From a checkpoint of a small class-conditioned spectrogram diffusion model.
Training: normuon at rate 0.0021, 11300 steps, batches of 256.
Rows from block 3 of a small class-conditioned spectrogram diffusion model, named by matrix and row number. Rows with one number within an expert belong to one neuron, the router's apart. Each number is 128 + 24 x the weight over its row's rms, rounded and kept within 0 to 255. All counts start at 0.
After each expert's rows are labels from the 100 clips, of 14848 (inputs lightly noised), where the router gives the expert most weight on average: "band" is the frequency band that holds the peak. Only what is clearly more common there than usual is listed. The data: songs of 200 made-up bird species, synthesised, often over outdoor noise. In brackets: how many of the 100, against the usual share in percent.
# router: slot weights (model.blocks.3.mlp.router.weight, 8x320, trained with AdamW), inputs 0-79
# up: expert up (model.blocks.3.mlp.up, 8x160x320), inputs 0-79
# down: expert down (model.blocks.3.mlp.down, 8x320x160, transposed), outputs 0-79

# expert 3
router.3 [157 132 120 124  79 103 109 147 160 113 162 151 164 172 140 122 108 130 134 154 118  89 160 149 121 119 102 138 102 127  66 149 123 142 134 116 154  93 167 119 126 113 107 158 120 121 110 142  97 104 142  93 139 139 114 144  97  82 101 101 123 149 129 170 121 131  91 137 119 129 136 138 153 165 138 107 122 144  81 128]
up.0 [125 124 150 145 155 133 110 144 107 138 121 120 102 131 137 133 128 130 146 108 127 129 101 132 128 124 144 176  62 162 157  91 149 165 119  77 132 130 107 131 104 132 141 112 168 137 143 147 133 159 135 119 107 112 127 134  78 129  59 101 141 117 143 118 103 133 168 157 139 111  76 126 136 152 156 129 129 137 154 139]
down.0 [127 122 124 118 148  81 122  96 105 110 169 127 109 115 110 110 145 121 142  56 113 138 192 133 149 127  91 128 141 140  98 128 136 132 105 130 101 127 120 115 119 145  69  95 115 118 162 102 144 142  90  98 130 133 179 114 153 120  79 170 138 109 187 104 116 146  93 147 111 106 156 113 133 154 142 149 143 118 113 175]
up.1 [111 117 125 149 112  93 139 110 121 131 128 116 174  84  76 137 114 137 131 149 145 128 107 159 149 123 129 160 142 120 127 144 111 161 105 118 127 165 132  91 107 143 143 135 157 134 118 118 124  97 136 199 102 125 150 110 142 123  79 130 148 172 134 108 159 149 116 145 133 102 144  81 108 132 115 119 103 129 111  77]
down.1 [123 135  96 115 122 153 110 126 150 100 115 153 168 158 132 147 125 142 113 218 108 187 122 133 164 112 145 116 144 138 149 134 140 113 105 100 139 169 180 130 132 142 116 107 133 142 115  79  98 126 116 205 154 153 123 120 132 151 154 131 124 111  62 179 151 119 141 135 122 183  96 147 131 176 176 134  90 129 105 132]
up.2 [149 122 126 136 124 125 130 124   8 124 150 160 175  90 116 104 130 127  97 108 137  88 162 103 120 146 128 154 139 136 158 112 102 110 151 111 108  59 131 153 138 122 150  95 179 134 142 128 131 128 123 167  96 164 133 153 139 156 147  97 149 155 109  78 109 127  86 123 152 116 111 122  93 162 107 130 121 135 122 179]
down.2 [145 138 116 155 144 115 122 140  92 120  94 101 179 140 161 126 102 144 100 124  69 139  83 154 133 126 141 137 139 115  69 141 135 142 103 132  77 155 119 115 160 129 116  92 135 131 122  76 129 142 130 131 162 149 122 137  97 137 149 158 137  86 127 122 148 122 115 124 146 149 168 107 132 124 162 118 126 153 127  77]
up.3 [118 139 125 104 153 156 118 122 164 118 163  62  92  63 118 118 144 126 133 140 102 135 141 165 119 113 140 106 114 133 128 178  91 131 143  89 146 113 109 125 170 138 134 168 126 125 135 133 127 151 109 154 163  84 215 125 181 125 125 114 138 159 129 149 115 141 103 132 123  99 183 126  97 142  95 108 128 119 149  75]
down.3 [132 143 142 136 126  94 133 122 144 137 132 177  93 149 151 142  91 142 149 131 129 133 111 127 136 130 124 112 152 143 189  92 105 172 147 166 154  79  76 137 158 116 125  80 154 148 123 149 149 118 115 115 156 145 149 154  63 105 145 128 148 118 120  60  76  76  76 133 121 150 111 154 146 142 124 116 127 146 158 172]
up.4 [146 143 135 160 131 130 141 144 124 142 156 115  95 140 133 158 138 147 173 119 127 146 166 150 112  77 142 114  90 123 101 120 140 126 137 131 153  91 188 164 139 123 114 120 142 130 123 138 122 139 164  99  74 122 117 141  99 109 184 124 128 109  90  87 111 107 137 137 109 111  95 161 144 125 114 177 106 136 106 132]
down.4 [112 114 127 145 135 145 165 104 125 102  80 134 131 112 140 150 110 126 166 136 134 147 118 149 149 100 126 158 156 122  82 134 130  86 161 136 107  73 167 149  97  92 138 145 117 142 115 116 121 144 139 119 142 132 129 165 137 115 167 163 117 145  94 160 118 110  78 145 127 155 129 145 121 117 148 135 149 133 108 169]
up.5 [142 122  94 112 146 132 104 114 128 122 135 107 112 166 138 133 188 143 154 117 123 115 179 181 109 143 161  77 148 141  88 110 151 134 136 100 160 126  93 171 154 160 122  58 146 137 148 100 139 103 116 170 125 116  90 136 143 129 168 106 144 147 148 144  93  98 145 107 122 155 146 145 122 141  85 138 105 117 140 140]
down.5 [143 128 149  97 100  76 141 138 104 137 118 154 115 139  73 102  92 130 113  97 129 103  72 134 125 113 119 149 119 139 169 129 102 125  85 146 146 110 146 149 143 139 141  86 145 135 111 107 134  99 139 118 157 130  88 131 109 170 174 137 140 151 135  91 169 116 130 122 111 102  74 201  85 107 171 138 161 122 138 110]
band: 2000 to 4000 Hz (54 vs 25)

# expert 1
router.1 [142 133 121 131 128  65  88 109 125 127 105  66 134 112  78 134 115 128 165 118 155 150 149 126 101 130 107 131 139 142  77 111 176  74 128 123 129 122 134 152 166 118 147 136 133 123 107 164  96 119 129  91 120 169  71 139 119  96 105 127 115 127 145 109 147 116 111 152 122  84 120 119  81 143 132 124 101 117 135 110]
up.0 [147 123 122  86 120 143 134 125 124 117 163  75 141 129 118 135 107 170 122 136 133 115 120 128 169 131 114  59 108 114 109 146 106 121 134 149 138 125  82 143 123 147 136 133 112 111 172 108 118 131 151 166 138 129 145 101 183 157  83 115 140 116  98 135 120 125  71 129  92 118 136  75 138 123 168 134 186 161 189 117]
down.0 [141 132 115 151  83 117 137 164 116  47 131 180 189 122 106 133 112 118 144 141 151 134 104 137 126 115 173 159 155 144  99 124 165 111  91 124 137 126 137 146 146 113 105  74 103 116 130 146 129 162 126 103 155 138 112 134  99 138 148 130 105 117 121  88 126 161 119 116  99 153 157 130 112 119 161 118 104 126 165 159]
up.1 [142 124 150 123 138 143 138 108  40 112 123 116 116  97 141 134 119 144 126 102 160 123 140 102 108  94  95 121  87 125  95 132 109 166 158  99 127  95 132 128 112 121 111  78 125 136 132 148 143 128 134 142 176 143 138 128 161 104 184 111 142 144 118  90 124 122 146 119 128 153  99 120 113 119 130 125 138 104  96 131]
down.1 [114 139 101 112 111 108 146 142 120 112  86 192 129 134 125 138 100 131 110 162 147 166 128  33 118 119 122  98 152 132 134 130 148 139 129 135 134  97 179 103  98  93 126 112 107 116 133 132 131  89 161 172  79 135 108 134 169 116  97 107 149 162 104 148 130  86 161 126 142 153 158 135  83 135 121 141 110 156 201 117]
up.2 [136 133 130 101  94 191 117 145 107  86 127 144 123 171 160 145  73 117  96 128 133 102 111 132  99 127 132 103 139 153 142 137 133 177  95 141 153 118 150 130 153 124 129 165 146 117 147 127 134 138 131 140  88 170 134 126 114 141 155 130 136 142 145 124  78 134 111 161 108  89 136 104  85 106 131  94 132 128 125 119]
down.2 [125 134 162 108 193 122 113 133 118 127 100 156 189  90 124 145  97 116 131 158 151 100 131 132 112 127 147 136 132 159 166 142 147 153 132 103 106 120 102 112 171 131 155 149 137 133 117  92 127 101 137 122  98 150 112 126 157 151 170 102 149 107 181 164 108 120 128 130 150 133  87 127  90  95 117 129 152 120  90 151]
up.3 [121 137 133 128 140 154 142  84 118  88 161 171 179 145 111 118 109 125 142 151 113 173 127 131 130 175 113 107 134 145 124 114 160 128 135  68  98  97 148 100 156 123 116 141 127 120 135 113 131 124 165 156 174  99 115 109 106 164 173 112 121 150  55 125 132 134 114 109 100 173  94  87 122 109 139 156 145 122 122 165]
down.3 [119 120 119 139 152  53 116 123 105 126 121  95 171 131  58 118 128 121 109 136 145 106 145 114  99 151 158 111 144  81 131 128 157 111 161 139 126  97 140 117 120 120 105 147 118 134 135 132 133 108 116 125 140 191 152 129 139 155  93 128 121 116 122 162  86 132 140 127 127 119 104 143 134 149 138 165 126 157 131  86]
up.4 [134 114 120 144  95 169 134  83 131 159 159  95 158 168 116 114 155 118 148 107 179 139 110 121 143 132 138  87 171 144 153 156 158 179  77 144 141 122 172 137 125 131 113 120 146 125 125 137 128 118 144  77 145 108 146 133 127  62 125 122 124 140 122 119 100  76 149 135 155  90 123 111 146 114  81  97 108 123  85 116]
down.4 [117 134 129 108 133 138 140 116 122 147 107  92 135 142 148 126  94 129 144 149 107 154 180 141  79 140 120 103 117 128 118 110 148 117 103  84 116 122  95 107 187 117  85 141  95 124 119 137 137 155 126 100 127 152 151 126 151 130 127 140 113 141 101 133 113 107 124 127 150 139  88  84 144 153 101  94 135 142 107 130]
up.5 [121 126 125 117 152 127 149  98  90 133 175  66 113 116 134 103 176 131 139 165 155 136 145 101  83 128 128  95 127 126 144 121 187  75 159 118 123 144 152 140 100 113 153 153 121 137 112 134 145 126 123 190 117 112 162 117 159 131 168 129 127 121 108  88 143 135 131 125 127 133 104 150  99 152 129  98 127 129 176 154]
down.5 [164 132 169 143 124 104 124 139 100 133 136 170  96 136 118 127 113 127 133  61 130 135 117 150 176 129 125 128  80 130  97 152 128 124 182  78 124 133 148 120 145 158 111  84 152 113  98 114 127 100 138 135 130 133  77 116 141 129 133 159 137 119 103 161 124 124 114 120 126  74 130 103 102 140 136 148 124 132 159 139]
band: 1000 to 2000 Hz (68 vs 25)

# expert 6
router.6 [125 114 129  89 102 125 150 122 142 140 137  86 184 156 122 102  99 120  78  94 122  87 105 152 150 157 113 104 142 140 144 135 131 130 149 140 110  94 168 155 118 121 101 112 170 123 148 120 117 140 143 167  87 129 139 138 175 113  98 135 147 132 102 116 124 110 124 134 143 120 126 149 145 200 108 129 109 118 190 146]
up.0 [110 133 139 151 127  89 109 119  94  83 127 127 116 160 132 161 122 141 157 162 164 156 158 110 131 137 124 109 129 161 117 121 122 134  71 131 115 162 127 150 135 120 148 149 167  94 143 144 113 161 131 122 134 149 126 126 153 144 148 155 121 115 108 135 127 138 114 156 119 152 173 124 151 160 137 104 118 124 128 132]
down.0 [126 122 122 123  87 140 127 121 128 128 118 132  85  99 116 118 111 108 131 100 128 137 116 119 104 116  80 147 156 133  60 134 119 136  94 113 131 142 122 187 163 113 174 132 119 133  72 134 154 156 119 144 117 114 121 151  93 158 129 135 141 140  85 132 113 123  88 163 105 101 118 131 141 136 134 125 134 157 131 102]
up.1 [125 161  94 122 148 158 130 108 115 130 185 115 117 123 118 105  94 123 129 142 113 114 125 147 130 120 106 139 163 114 129 150 123 103 121 142 158 128 141 159  99 161  79 124 112 140 119 165 101  91 146 102 157 118  99 104 132 120  78 151 119 146 142 136  78 124 103 107 126 100  84 110  86  82  64 130 141 118  79  90]
down.1 [123 107 137 137 121  39 138 174 141 130  82 159 148 138 147 142 138 129 132 119  63  66 120 164 132 127 127 145 121 131 149 128 148 161 127 132 142 176 110 168  81 133 130 164 113 136  91 137 114 131 148 111 142  77 124 115 118  99 125 144 136 110 154 142  99 138  67 142 120 120 145 155 116 142  96 107 119 136  80 120]
up.2 [120 129 139 133 134 143 120 147 122  95 132  86  70 130 155 130 112 118 116 118 125 122 143  65 131  79 116 176 150 143 125 148 109 111 138 127 128 140 121 101  79 150 136 142 142 120 117 156 137 116 140 140 148 180 172 145 128 137 113 134 115 128 102 110 124 125 146 147 133 104 131  98 103 158 127 119 112 115  91 133]
down.2 [113 130 138 127 145 151  99 130 102 123 136 181  90 133 107 112 133 120 139 137 110  91  83 176 107 129 122 156 110 137 140 125 131 127 130 154 133 167 156 116 150 135 178 140  69 143  97 152 146 124 130 146 139 137 131 112 112 123 117 138 129 120 125 116 151 100 168 123 113 136 119 108 126 123 208 128 187 125  87 120]
up.3 [141 127 143 124 145 136 136  93  87 100 134 120 108 121 141 103 104 149 138 122 121 156 116 155 118 112 155  85 107 124 182  80 126 142 138 112 123  88 129 114 145 118 149 126 108 136 135  96 139 174 145  86 180 160 121 124 126 164  92 117  93 135 145  89 151 116 116 147  88 164 140 139 147 123 145 150 119 137 122  89]
down.3 [125 147 118 138 144 140  85 131 141 146 123 123 136 197 131 124 124 139 125  87  58 165 105 131 115  74 125 167 136 128 187 123  91 154 132 136 128  91 119 120 138 131 126 132 105 112 132 149 182 118 123  90 140 111 126 112 125 142 133 141 126 177 114 149  67 126  88 132 150  95 103 144 134 119 157 121 122 130 109 108]
up.4 [110 126 126 169 115 141 115 118 173 101 125 166  92 137 172 132 105 127 105 102 139 108 112  88 112 129 109 122 104 129 137 158 112 122  95  68 116 119 112 160  98  96 124 134 118 156 138 109 133 140 138 130  93 143 116 111  96 118  80 135 137 153 108 103 164 166 104 118 101 113  92 133 148 112 158 136 102 130 120 152]
down.4 [144 124 105 135 134  65  98  79 148 159 139 113 102 103  50 114 149 128  60 108 138 115 149 149 139 141 106 113  99 130 101 122 120 154  50 127 144 133 142 174 121 159 105 122 163 157 113 102 122 106 119  81 105 114  96 135 141 148 154 114 102 114  76 112 151 126 162 130 126 137 141  84  63 164 136 100 139 141 143 155]
up.5 [126 135 140 161 154 103 115 137 103 111 167 130 156 110 132 137 120 141 165 106 108  88 185 106 125 133 115 146 154 128  93 188 161  84 112  90 126 112 161 127 173 113 150 115 163 149  82 111 155 117 123 160 113 125 107 123 126 127 120 133 111 152 176 132  99 167 129 111 102 186 145  91 132 125 138 120 185 152 102 110]
down.5 [137 103  92 151 126 119 142  80 156 128 113 115 141 153  98 134 133 135 191 156  86 111  98 129 121 106 160  89 170 108 112 124 185 169 125 132 114 119 130 141 160 123 159 116 199 119 125 109 114 125 149 136 145 109  88 102 141 187 132 127 147 114 205 109 102 133 158 109 152 116 140 126 116 116  98 101 126 132 120 141]
band: 250 to 500 Hz (100 vs 25)

# expert 0
router.0 [111 142 127 139  92 113 137  79 170 138 100 157 148  81  59 109  90 144 161 181 192 125 135 135  93 124 136 148 112 125  85 130  94 137 105 140 119 152 142 155 161 112 131 100 163 106 143 217 111 140 147 129 206 144 136 160 130 132 136 114 122 127 129 167 148 116 136 155 101 144 127  87 132 120 133 127 122 120 129 117]
up.0 [135 132 134 106 129 107 156  90 128 134 155 154 143 107 115 118 121 154 126 111  95 119 138 104 165 152 101 144 110 169 190 133  88 135 106 193 137 133 149 109 118 127 144 138 141 174 163 131 123 115 145 131 109  93 135 138 116 134  48 137 122 127 143 131 142 145 107 117 130 153 129 151 167  86 143 157 173 120 111 125]
down.0 [133 148 130 129 130 124  99 110 143 152 103 127 123 162 141 131 122 128 142  86 109 121 111 122 120 123 133 132 125 154 159 128 132  94  99 155 114 127 103 143 150 155 133 120 137 140  99 122 143 109 105 131 159 169  81 165 109 165 176  90 104 179 123 138 149 129 139  85 124 170 111 113 120  81 173 141 112 161 107 108]
up.1 [138 134 118 138 124 130 134 128 162 125 142 140 105 147  96 146 155 138  97 114 136 188 107  93 137 143 120 125 151 134  96 121 128 125 164 124 135 129 130  79 153 122 126 141 104 121 119 126 136 109 128 137 132 127 161 152  68 112 100 135 113 121 121 119 131 162  86 125 132 154 120  97 125 121  94  96 160 141 156 117]
down.1 [132 109 135 128 133 195 128  83  97 120 157 100 106 132 130 152 108 158 173 107 118 166 144 133 143 134 147 139 115 106 154 123 103 140 136 139 130 143 152 120 185 107 149 147 171 132 123 103 106 111 135 157 151 148 159 134 166 126 120 151 123 135 130 130 123 125 141 130 145 124 102 170 120 130 126 127 141 115 158 136]
up.2 [126 116 139 167 142  79 146 125 113 148 157 140 114  94 117 149 142 106  99  96 142 140  74 194 142 156 121 136 140 127 152 164 165 162 112 151 151 152 105 126 150 144 113 148 109 144 117  89 129 137 131 133 114 126 159 110 152 144 163 125 137 169 153  97 174 128 141 112 116  88 136 178 123  92 113 112 107 108 150 103]
down.2 [102 117 131 132 167 111 147  92 112 122 130 125 145  77  79 142  88 134 138 188 115 176 158 111 131 120 152  81 129 165  97 132 123 102 146 101 104  91 129 115 153 119 151 128 117 115 142  84 134 116 110 149 115  95 118 103 155 107  91  81  83 146 176 142 148 146 152 119 160 111 152 143 154 133 129 115 180 132  94  92]
up.3 [132 124 131 125 118  87 108 150 172 109 136  93  95 156 154 132 150 136 138 182 134  93 167 138 103  83 120 149 173 123 117 165 153  97 128 155 102 145 124 164 104 104 123 160 131 135 121 171 167 118 135 139 121 151 103 135 110 116 117 144 129 107 162 121 181 155 129 110 121 129 129 173 107  75 106 131 122 133 120 138]
down.3 [107 125 130 177 139 134  83 115 121 110 125  95  99 151 155  95 171 115 141 137 115  68 146 165 166  65 107  97 129 120 124 157 111 134 145 115 133 128 120 111 158 102 148 134 120 124 155 112 130 125 101 188 137 159 151 137 124 130 152 149 144 119 109 105  77 134  73 135 108  97 122 103 109 118 131 140 107 122 153 152]
up.4 [132 132 135  86 111  98 151 125 126 131 136 135 144 150 116 175 144 143 143 130 125  98 146 141  94 163 112 118 118 146 126 123  95  96 147 123 166 101 127 145 130 135 131 101 170 149 117 140 123 143 139 117 134 130 126 161 104  92 129 138 112 110 136 117 156 133  91 136 113 109 136 109  90 188  90 123 139  88 127 154]
down.4 [137 126 115 126 173 119 159 120 120 117 147 123 116  79 133 150  96 113  97  97 145 129 129 114 140 102 110  57 133 122 165 125 119 119 141 110 144 104 144 171 136 137  94 146 108 105 110 121 131 158 129 169 176 148 171 121 134 130 142 147 132  97 147 131 107 130 104 129 119 121 132  84  87 149 149 113 131 138 179 132]
up.5 [111 125 108 147 123  97 108 115 128 144 159 126 125 106 110 150 110 122 150 112 178 135 110 114 142 114 150  96 122 112 109 118 166 139 148 200 144  99 110  93  97 127 119 104 137 124 102 156 102 123 106 138  99 169 117 126 137 146 117 125 143 136 157 105 113 111 127 161 110 139 112 142 162 159 100 117 144  81  95 140]
down.5 [133 139 125 119 151 152 133 104 101 152  95 147 112 138 123 114 133 156 164 158  75 131 177 109 147 112 147 148 109 140 126 141 117 126 175  82 123 114 115  86 121 150 132 133  97 150 123  98 130 129 135 165 108 150 131  97 138 141 120 103  99  98 135 126  81 145 102 145 153  87 128 116 121  81  95 124  86 110 109 153]
band: 2000 to 4000 Hz (60 vs 25)

# expert 2
router.2 [112 130 129 125 147 131 171 136  81 137 108 131 168 136  90 103 158 115 119  64 129 150 112  67 156 136 143 119  61 120 145 124 106 141 128 142 158 167 120 130 101 135  91 136  76 120 121 105 141 146 166  94 127 155 129 127 176 107 103 106 120 159 134 110 156  95  95 143 153 163 135  95 151 124 108 132  98 116 111 131]
up.0 [120 143 117 116  86  87 121 152 132 120 138 113 146 114 163 141 103 125 113 117 116  89 108 170 122 131  70  86 172 154 157 179 105 119 158 155 114 133 109 148 128 141 137 118 133 116 139 161 124 164 145 139  47 142 126 122 133 140  99 137  92 177 148 120 104 179 178 125 112 134 118 142 144 119 153  95 112  94 112 119]
down.0 [117 139 105  98 177 108 129 100 140 190 160 134  86 177  67  96 149 122 149 104 121  92 123  96 149 104 150 154 121 145 158 113 118 139 169 171 112 118 116 145 132 141 137 152 135 109 156 120 161 152 122  93 111 178  73 124 141 125 150 122 110 105 146 140 120 114 154 132 138 100 154 134 146 128 125  68 107  86 140 188]
up.1 [185 139 151 141 129 158 130 159 155 144 122 152 104  91 126 163 118 146 157 114 110 164 127 130 145 133 148 135 147  69 119 118 120 150 121 139 118 161 126 110 106 140 143 134 101 122 118 155 152 116 177 129 107 101 141 128 120 135 118 139 153 134 119 171 116  95 133 125 133  76 153 155 163 126 126 125 160 102 121 135]
down.1 [175  92 146 140 157 133 120 133 146 147 117 157 115 141 140 105 132 134 119 161 152 136 148 145 155 131 116 122 134  72 150 131 130 112 112 101 114 159 145 111 128 134 111 109 126 111 152 174 161 132 108 113 114 154 131 121 135 169 122 149 186 124 130  78 144 200  86 141 135 123 102  97 139 162 165 105 133 102 156 124]
up.2 [140 127 157 116 101 114 111 143 159 150 124  95 109 123 140 121 171 133 143 112 152 141 145  98 127 141 186 111 125 106  99 127 161 124 115 135 120 141 137 144 108 107 104 157  94 180 121 152 128 101 105 138 132  85 172 175 136 130 156 178 114 124 144 143 150 105 108 128  77 102 149 144 138 134 152 117 136 129 143 111]
down.2 [150 116 120 133 153 163 116 152 140 111 163 122 114 137 125 205 134 147 108 136 149 126 126 169 136 139  73 142 154  99 105 130 105 157 139 104 133 116 129 167 125 109 121 103 149 206 136 116 135  85 132 160 128 141 152  86 112 105 133 103 151 112 137 126 116 116 149 124 173 105 147 135 112 141 101 102 148 116 149 151]
up.3 [126 131 111 116 169 102 133 150 141 109 146  76 115 162 118  99  99 142 119  99 136 139 102 150 129 126 159 121 127 118 119  92 116 175  97 128 141 143 132 135  94 132 113 114 163 148 166  95 155 151 148 152   2 125  99 139 152 143 116 133 158  62 170 150 125 109 149 143 132 133 126 147 129 120 116 131 174 134 100 101]
down.3 [129 109 123 160 128 125 136 132 143 145 159 146 103 127 103 137 144 124  84 126 129 140 138 112 152 161 131 152 109 129 129 134 130 144 127 141 124 113 146 198 153 128 157 123 144 157 128 150 100 119 143 111  77 114  69 114 111 140 113 129 121 144  95 110 131 124 104 133 131 138 131  89 112  79 129 127 158 125 111 132]
up.4 [109 120 173 114  78 105 104 149 142 116 152  97 153 144 102 100 137 159  83 162 152 173 130 157 109 149 122 132  94 137 143  93 150  91  76 106 126 129 134 121 143 124 150 116 133 150 126 163 104 120 127 127  89 130 109 173 118  74 117 122 136 128  81 155 108 163 142 118  94 107 124 142  75 152 133 138 118 133 112  97]
down.4 [ 99 119 123 131 147 127 101 114 121 148 152 146 131  81 123 143 137 130 141  59 110 156 161  99 103 121 132  89 159  98 178 130  61 106  86 146 152 157 165 145 155 122 172  90 158 132 126 128 109 107 155 141 125 138 101 109 130  96 142  88 112 121 116  92 100  52 117 161 159 135 106 115 188 115 135 123 139 138 120 137]
up.5 [119 133 119 141  97 132 116 156 142 127 113 134 152 105 146 145 136 127 109 159 123 152 151 155 136 118 117 167 171 149 136 157  65 144 128 126 131 144 105 137 164 118 144 115 140 125 131 114 132 123 116 166 164  88 164 150 109 149 172 143 105 103 128 109 127 131 103 125 146 126 130 125  82 154 101 135 135 129 158 174]
down.5 [139 123 115 124 164 129 118 131 110 133 133 165 139  93 149 122 117 119 150 119 129 137 143  88 138 118 137 134 134 124 102 102 145 122 127  71 183 129 139  97 129 139 144 144 132 117  97 129 121 171 127 100 112 173 129 127 157  95 132 124 128 110 128 138 116 130 136 120 145 121  77 151 106 131 158 146 147 130 128 111]
band: 250 to 500 Hz (100 vs 25)

# expert 4
router.4 [119 150 124 113 135 131 107 111 168 104 114 136 141  94  68 124 116 124 137 152 157 157 136  79  90 105 109 166 105 130 107 129 149 114 122 124 142 164 153 141 162 119 124 121 120 137 117 153 114 106 140 114 159 163  78 121  73 143 141 131 139 177 173 101 157 139 138 134 112 135 116 127 125 143  84 106 131 112 154 100]
up.0 [115 128 133  91 121 100 164 152 101  89 182 118 103 143  88 174 113 127 142 107 106  80 112  62  59 116 134  94 143 136 124 140 110 166 123  92 157 114  93 128 143 127 110 154 126 102 137 173 130 145 125 115 112 106 140 135  50 145 117 131 144 123 147 131 118 117 128 125 115 126 169 112 104 131  94 149 126 100 144 164]
down.0 [121 135 158 101 148 122 136 125 138 119 131 172 127 127 131 102 178 137 125 131 165 145  96  74 136 127 110 129 153 132 123 131 110 128 149 165 121  98 175 133 133 118 168 168 111 127 113 110 169 161 153 120 159 137  88 107 146  91 170 116 154 167 175  99 135 137 101 111 133 167 143 126 147 152 160 119 111 134 108 116]
up.1 [113 107 120 126 101 158  98 108 167 150  94 131 138 129 131 104 139 123 111 110 142 186 121 164 113 139 107 131 153 127 138 129 137 134 180 107 135  86 133 167 136 118 149 118 139 127 137 123 151 151 137 151  85 114  98 141 114  62  54 125 172 155 131 113 123 144 137 130  99 130 104 106 111 177 138 116  90 129 110 124]
down.1 [130 143 130  98 151 135 127 161 211 115 125  99 102  82 135 171 133 107 133 134 125 112 118 123 153 129 135 141 134 124 121 111 124  90  74 107 135 114 186  96  67 151 125  65 107 144 119 183 140 126 140 103 149 125 133 131 100  98 152 136 152 153  96 128 127 102 153 137 143 167 151 152 121  84 131 123 122 135 101 126]
up.2 [134 120 132 131 118 138 127 125  78 119  77 141  86 120 130 143 151 126 127 138 162 157 116  70  76 184  93 162 132 132 146 145  53  99 130 108 109  81 139 104 184 131 120 143 111 138 121 105 135 122 122 164 144 128 121 164 140 133  87 141 122 158 147 178 120 100 158  65 152 115 155 138 159 147 160 160 188 108 147 128]
down.2 [117 112 144 115  98 130 129 124 185 107 142 131 122 146  95 163 122 141 116 147 116 153 125 106 128 145 142 186 131 108  97 108  89 108  81 147 161 129 103 156  90 121 145 116 138  91  67 131 100 111 115 125 133 137  89 130 157 143 121 133 106 112  94 109 127 124 158 162  91 138 151 116 147 126 153 147 111 144 139 109]
up.3 [119 118 120 137 116 127 117 104 116 134 120 120  87 104 153 119 113 130 139 157 153 163  92  69 133  92 125  82 122 110 101 142 164 119 116 104 141 116 142 134 112 125 105 158 116 142 152 134 140 151 141 127 135 136 168 109 141 135 113 134 136 110 126 138 102 141 119 149 150 112  75 117 121 143 160 150 158 128  92 128]
down.3 [130 147 116 154 138 109 101 130 151 138 109 135 131 128 116  97 114 109 107  67 132 154 163 164 104 129 161 159 125 138 140 136  96 121 131 153 130  99 101 141 122 125 103 128 123 133 112 117 144 178 120 151 144 154 149 114 165 149 136 142 144 141 128 110 137 125 131 140 157 120 155 137 124 181 150 132 162  83  89 125]
up.4 [155 168 143 181 141 123 133 148 127 141 121 163 103 121 125 108 181 123 147 193  84 130 143 110 117 155 126 114 135 162 191 121 169 114 150 146 115 134 165 119 127 131 118 129 157 123 157 135 111 148 149 107 121 166  73 154 143 109  97 131 130  96 130 153 126 135 109 122  98 116 172 136  94 149 130 147 143 149 150 132]
down.4 [135 110 105 182 144 135 145 141 120 141 111  85  92 148 126 128 130 124 109 127  60 147 152 154 137 132 125 137 130 153 123 116 109 172 148 107 113 148  96 135 159 135 150 140 157 131 101 133 133 150 121 117 138 136 114 130 124 141 131 138 136 130  88  98 132 130 107 135 122 129 104  62  93 139 147 129  87 116 119 171]
up.5 [143 128 119  63 123 130 142 110 131 151 107 126 110 123 150  90 158 152 113 145 104 153 139 154 113 116 132 136 123 137 173 159  88 175 143 112 142 170 138 140 149 125 136 126 125 121 146 199 139 150 139 156 133 141 134 158 137 108 124 152 142 125 159 134  97 131 108 125 121 122 177 118 119 115 134 119 186 116 122 133]
down.5 [113 122 103 139 114 147 102 130 118 109 119 127  93 149 164 104 154 106 133 100 153 108  72 129 123 142 143 117 109 133 115 127 149 123 131 123 141 132 150 159  90 108 139 150 126 109 146 143 120 131  91 132 148 138  78 136 170 129 119 104  99 156 126  87 162 167 120 111 129  76 143 137 124 124 152 137  88 112 107 142]
band: 2000 to 4000 Hz (52 vs 25)